config.yaml
train_examples: 39062
win_length: 400
mask_prob: 0.05
head_dim: 32
fused_qkv: true
qk_norm: false
parallel_block: false
inner_norm: false
expert_mlp_ratio: 0.25
optimizer: "soap"
learning_rate: 0.0018
max_precond_dim: 512
max_grad_norm: 0.5
batch_size: 128
Rows from block 6 of a small self-supervised audio encoder (BEST-RQ), named by matrix and row number. Rows with one number belong to one neuron. Each number is 128 + 24 x the weight over its row's rms, rounded and kept within 0 to 255. All counts start at 0. Numbers have three digits each. After the name is the row's rms in percent of the matrix's.
After each neuron's rows are labels from the 100 clips, of 14976, where the neuron reaches its highest value: "peak on" is the class under the peak. Only what is clearly more common there than usual is listed. The data: strings of digits, spoken by a formant synthesiser in many voices. In brackets: how many of the 100.
# fc1: MLP up (model.blocks.6.mlp.fc1.weight, 1536x256), inputs 172-255
# fc2: MLP down (model.blocks.6.mlp.fc2.weight, 256x1536, transposed), outputs 172-255

fc1.328 093:113099133139116161139101130113108157150122149107120121161153111097128154130098142120147144116129141116113141158127127149107127129108127149173121139146126106117164093141137133087144188208127130170100134130127147178117114167141090129146121111131174122151
fc2.328 095:130115190113138111132161097145169113148125104125122122157113166098123051137156111103103138099123117127149143116128122167100172102148108141126121131102170133129110119119124158117114088158149137143163125110153127086113124156093199176107132124132110141099
peak on: /ɛ/ (68)

fc1.231 098:121139141119139132149148140139161111125105138126153083182120133104160120162086129131155130117087115097137154138135072126180136142127144158126160141156118105117091065143132109132116110143144132135122160105152121137143136159119102118150142164135199114154
fc2.231 099:118114180138161131135137129158092155089092098139156169129172134124108135084132155062129142080157167158116136136088148099156132123142122089150141133136142094097146159127160112143153111103112102104140132141140130145127144161109169154154152133148154137138
peak on: silence (98)

fc1.54 103:149128151143101141119116112131100129137139098117134120134121120169106165173181132143119145115091130127126115147125089114156169150155145107087124108125102087107111152135134153133159149126120086165104136134131134135080137137145084118091140138179122138126
fc2.54 100:147127147090106143112147156131170131191114129106165134108128099101108105097108118151124131140150152118100127126108145105100137118087141162163128120104130099149095111110129164166122109124151155144136084130156106093124100123130138164136094105101115142135
peak on: /ɛ/ (76)

fc1.433 096:119152113120136131141115120071100131117111175090116106151158082114122156120115121083138211133126159108145147103135079122147119076106140111113101088076135141179150125144121110123091138148143103121152158145131140160130132132120190139148136165149175116130
fc2.433 101:159125149116122121118111113109112119134090096165111154172121150111107150137169148115131185172118109147113117097119132130133162137124119148141108136101131142125120145089098090115115146137132153097077089148110143108141112146136132133124136100136138146132
peak on: /ɔ/ (49)

fc1.249 098:109093129141117130165121132099122114125114094146129150131105136110171122140094142108115122140127107151105186117118125118148161123166162122127118117121131137150114110090159142138118103138143152143159124166102146128123176095155074164125136128108140176149
fc2.249 097:114154088112152116114166160174182126124133110115130153144126159131130121146108154135162121087170186127148088136132113128145140100133116101115141136157101084092143133168145146094135155103139144081119128167147118124150139117094145099098108131168099107121
peak on: /ɛ/ (35); /n/ (30)

fc1.428 101:181098123141137117119096086121139153152157120130141115162141097143173118134134176173131122117166132138092123079104118117148144116149150127143117145097142131137119139155098144140152158133114144128124092109153173124125156097110079151120135169137090131118
fc2.428 102:121158152106151126114157162155120143135133085106095147122155095125113140111155143135116097089120115106131164110073098107128154110114112150131079158132128145148175159129141119116119129118129158137177128161128182135126097132114080148101148152127140145131
peak on: /ɛ/ (32); /ɪ/ (29)

fc1.719 108:130142124088096136127174077151131110186131135154125143101162155121098112105110149136142140107153146138120091116130167137127125115141138098125155146140138115130139115153093095125120121179144121087125149142141109078167072150107153129174117126138155117139
fc2.719 116:147123154151110119142125137132151112160105122142096103098104103166124171106110141135149155119128126104170140037142162135133152153105102143093151143128156112101169157122127152121145085166053124142186130103093164145118113130153098117108107112143122111112
peak on: /t/ (73)

fc1.451 111:121114114100069179170166102112116093101098105129104112129079152156137156126083159094112137107098137146102106167141106128151124102113140120137145121099143111096164118133091128166127149150117098104120176100133110093153157134117162124133134112121157087099
fc2.451 116:144092117101130127129166138137069158165089095155101136106115111095100181132142139119160130140122145155100176102147141146132133143126124129092157158127096104144120147132119130125140129127115149132099117133111183124123185113141126131109112062108113148138
peak on: /ɹ/ (27)

fc1.615 094:178106131181118143102098148156127121165106125100152095135146141128125162125102123149099134158152134153119143084127110074151106126173097093142092117208122091115146166118151101109064146162178125131096159114123109135122113165119114119141136150099135131115
fc2.615 094:099120172080129196179109153118136118095167119137115130128159136137127129146117140105123108137111115135140131149121173119161147105134196124139099109089083102137114137141136103095123092140114120092145098094137137111150114112157166149139079129153109154149
peak on: /w/ (37); /ʌ/ (32)

fc1.73 091:139104146123127114130146138129111162129124159153120140101113080140119104168149136143153117129090117097144159145090098111165109162095167092142121134112179122117123117150131108140121146168080133115188174098155129156148127146132121126119135140123163133135
fc2.73 091:119126123146117145117119097104084150108104131139135112169110105152133123089116155114134142154099143129118122140153162134101104118120160127073109113064095092179134128133169140157063144153124114123110157122146137123116128105120141203152134143116137121088
peak on: /ɹ/ (31)

fc1.299 104:097130170100134115132142139056142108126118122131135162116136106124165103164124128137138088120210098125105161120129113089099091177114119145123092072095120137159135109139152159115084122145118114147168134142140131150150106115149134185116117144129123125130
fc2.299 110:151160117125151164148121115133154102165102162136110142155153095134112117123191153151140160115078148154140122145115158128124104158107145147149115146071129140118115131109173156119127195187176124094135132098073116171133123132117146083161105129125083118130
peak on: /ɛ/ (63)

fc1.228 096:099117141128148139102115069142169095131127161187093096117113116125100136094109104137142154093088151140146121138126097088126138160170143135171098126103137163116119137144093165161132113141095129179116113107136059140141134116143098123101156125155096097135
fc2.228 098:147128114149154096139164126136110139112120188110118157124116158151129114109150109099123089123137131090160097114113168135153148159067074136112163154118146105096138147112114098163127119111109075152134127104141153089134126153118178144143141123162099154131
peak on: /aɪ/ (83)

fc1.256 111:115112146102133099092132163133118115133117150077087099161083111117116149126119123108146117109100117129110118183137104083123070160101130183129187108113139124098144136190111146114088155111117111120174094139181142128168146127142101185109086160115125144151
fc2.256 096:166141117096133102135121083144119116125127096134143149169137125110101098126134106161105138110120141124117166123149126122161111153126154081089170126170127095100167198119107098162115109138112122156112123096143124140106162112130141160092178117137157183130
peak on: /t/ (45); /k/ (33)

fc1.16 105:160125128125091126065133119135097135090102127127154099169135113130165111151063143099107103112132139098119114131099105123170143093165159131120128113180099141101095130163170150134158080134120119127119156120142110109162117152151138127142117150111139134160
fc2.16 096:114143146123114107128123120178115108121093121148062097129146130139131146090150138105126090127150143121083094159127092142134137144172114129114111112135112095142170162142132120108142101121133134113110170142109132070116116135110144092112139115123148102098
peak on: silence (87)

fc1.295 106:109133107129175127127123161143094155133150106129122100124112128095117142172167125104156154142122129127166121109121101143154133122110136128095104079152119170114170145109106125131116138159145172161167171114132126095121097140109161141138092106097137145145
fc2.295 104:156121164170132150167157159115163135154131140081117158129107146147080128128123144135132142161120140129165101139108140108143111089087155157203106140157112122115099141108139131149147114101138098098113115120149091112139130135128091100129131121150125085124
peak on: /w/ (91)

fc1.660 100:140117128134145153139138136139133142084128168119135118091143135146179155123167134135105080135178078141143144159126133124125103137147164158139115108152131134133120131129147090170120143141103128123157124130116143168151090152118085129114111125125129132129
fc2.660 098:119134054138109100129120114121136128180129135174105129107080134120129097146102119123159158116108113166118119154128124119118126146150134100159109126141086175142123116150127133126141088154141128121124102054153099095150127124131105145140094116137125189137
peak on: /ɛ/ (28)

fc1.587 099:156106105091131181141176156156152178125162144103121150108139108119150140147159122174157149095161137123116124126128144173145119109130165158123132120105157124157158145071142134128121150119142100114147142139169111099107165123112162144156133124151201145147
fc2.587 093:111095171109150133141103093148159089134115092124150166147139180146147086112133141107110102137136136133154137122144115158128145142108109103148109140126111104124129175136129106103104121140060114151130112085147113109122175126122115113160093102123156080160
peak on: /aɪ/ (34); /eɪ/ (25)

fc1.383 086:126128150121135161158145148108158146125133146147120135097095129182132132112085142123159116122133140154163126143146121123114154142104125094136150131079194116107116131126105126146137138150115125150181191137167086111144093141197100143139152102143125128141
fc2.383 075:106140116137111125139126093104126145144140124099144121172123145110109116131129088110117134099104093123124141127133144163147159159126095108179155095128093142153083108096159137141133128092135109123085079108113171125183119116134107117137121092150144082113
peak on: /t/ (67)

fc1.759 098:157130145116124124074148111113109116144170151115103130133145133085138116095147094110123147148147093111142119123134211119112111090155140136121140118116173146130122128127130133153109173105142150107173170137091155111127101164173082187117130094096142121140
fc2.759 093:084157088128143120109125156126151164138110121178159124102092129120133115128150137137148148141118097164168135118127084138105137117107143107107152142141058161126120120119170134095109132148131109136145072086097153102120131102086119122144083115136136139098
peak on: /t/ (28)

fc1.338 094:138106104116124159153159144120175126082131090160160139146102145142158120123130155154155120138124131118168089111129121138128136117137109115145122145100164102148122126111097116171125178150138115117101142124109166147128160134155086136135118151109139159134
fc2.338 085:076132203115131110124060082105163108129122167101174139108091162137158127143155144127092098069115108132096130138100140156138109132154109141135119127099115109110122114084144148144124117087106132158116143075124132123118129143130112149134143147106154124144
peak on: /ɛ/ (34)

fc1.156 091:118102142138158147157145160131119118117114130117154129104154096117193166155101115095117096122136120169120106108131140119153128161155132109139081082143153170129193149136117114159145145120143131140130108149160114120107138148116140143125112127132110137134
fc2.156 080:151059184110121133166096122099142115102160189142070150082078154102097174134175109125137122110135095119117105115128119130113134179108164113136146151144140086113109124103171103072158108151126123111122115149135119124112167122097167137148147086073130117129
peak on: /v/ (34)

fc1.766 094:145145147124128183163105194110092141115153142114131116147134136180141110144128106111122125154142124151111093144144099156150111155166181137123113149131140126116105169150138167146118121161120133137109111120115161096133168145208110136126141175114155150152
fc2.766 074:121116141143104066151145072127142126128111157120137180097127177126136128113123121166087125095167133109136113118133115154112193138141102139149188143129093152121098124120100136137166102083130087125127138131127107114109143098114233114101141100129116132146
peak on: /aɪ/ (48); /ʌ/ (26)

fc1.546 092:136136126144143120125091088100164129142155164112105145127139098099118161137160117172149095111202084096122129108104146125128133154168122129112103076129161181121095080119117139120111151164125144096166178122154161124127134146190138152109105125106108113150
fc2.546 096:106151097119115167129133184115149109157117151146143142104157133148136107103129140138155090077092101149110121155108149083168123155117159149137111111114056170130084123125152134174069138140145141103154111107090131098136151079098132099115141129154099162144
peak on: /t/ (86)

fc1.167 094:145134136134132188132141130174147142158120141106164122122156129065145126127090136129099133139119125143093106126133139119136094130148103128132107129157122098135157113107144127105153104131120167115135115101083119105120110150174108131124137142098116150101
fc2.167 098:167120175101150125156093161119101139121090153099111119097160134096135092101115108118170112131163157111126070161125113138135115092107130119140125123125115142103125089117105128104104132132132162172110134128151159183122140144116134126115121115088105135116
peak on: /v/ (42)

fc1.279 089:089160108114098118123176149146091114137107130132139132168111141136142119144117111102164117129159158090121137122139120123116117110151146121111097062133125111105148147152124101127103187152108124144086121146143123137143163125078145135113177148161109147111
fc2.279 084:160080126155104128148115153144173122077158140113113119151182194101128094143108136129108116111156125147166140110152162108139116114079103144164142139125107132151142130101174127133125167183139071118130101091165101149097123148147145128146128107112124121152
peak on: /v/ (33)

fc1.259 086:098148128133097156151112153114108149142193176123149134146102127120130128078101135149189122149124113083114134163128159121121107123091134126096098071127111101146137120087148158153090160141115143139172122139165140151135092100147130152099124102133143136153
fc2.259 095:170114097152148133102131111112143110173095141123186176150170159130145130125103114145150121128143124169141120141124086111139111130161148127143134171097148107167097112103141125143127139074126101110147126117118128110129132143172096087129123124158131123128
peak on: silence (91)

fc1.690 098:138088136127116185131161096148135129152125138123152090095144120129198142154123088126109152140081120145085128141100101097166105115156142144126146113124141163136179165125120117128135139132123126182104160147144102107100133133113106127133093102103127130138
fc2.690 101:180103131157121147140114125109140126118128134099083140144147123109095171112142124155143133066156118096118115148133099101114131117123118090110114159115112150145117105156085099116136121145094140115124149124135099145153121169133157089119094101144149091067
peak on: /v/ (58)

fc1.506 105:083178147171135132191136128134134135129158120072102125107071143118124151150088112111129159121141160109153154123133128176121132090121135127135127151151144110156141133124091113118108131124111132113110111180151122135137137187191146113124153113120131148142
fc2.506 103:147110181135095078115139145108139099138122127103092131123160150103101104133120126124156115171129146131095121104116107102117146123134152133191121168119171150122105159114135107110098153144147100076111117127160143147123117123161076124070131141128130110113
peak on: /ɔ/ (43)

fc1.575 091:128131116131122095120131121091123153095156101158151124112132111101131158120086108135095158127080129108182143142118082163127112098119143153122145127108125164109115082120112116135120170141086108125153130148117085155129128114143125120155140138135124146114
fc2.575 092:117079174118109124153161081131085141137112118164096171158099122137115120142127129150102124153152136131152106100111125121115141135122113095146126096122133141141116107126149126150174128070090165139079137113104161146147146121109108153139134095102162097101
peak on: /aɪ/ (75)

fc1.84 092:122095120099096112075108103130098122153111098104111132150115124129153155132120107136138094117178136140118155121139093150141067118127101133129150143110153110077124148176105132110124159098162134157117155148155127123119118091083164100153134147162153144122
fc2.84 091:150144144101091125148124144080139130147104165137079137144116112122096142167127157190138137111135169114133122142098149135124118111114131120153115120135134144136137133158141107113146140113135115087120118115091114121109101144142087116137144106048157123111
peak on: /aɪ/ (38); /ɪ/ (27)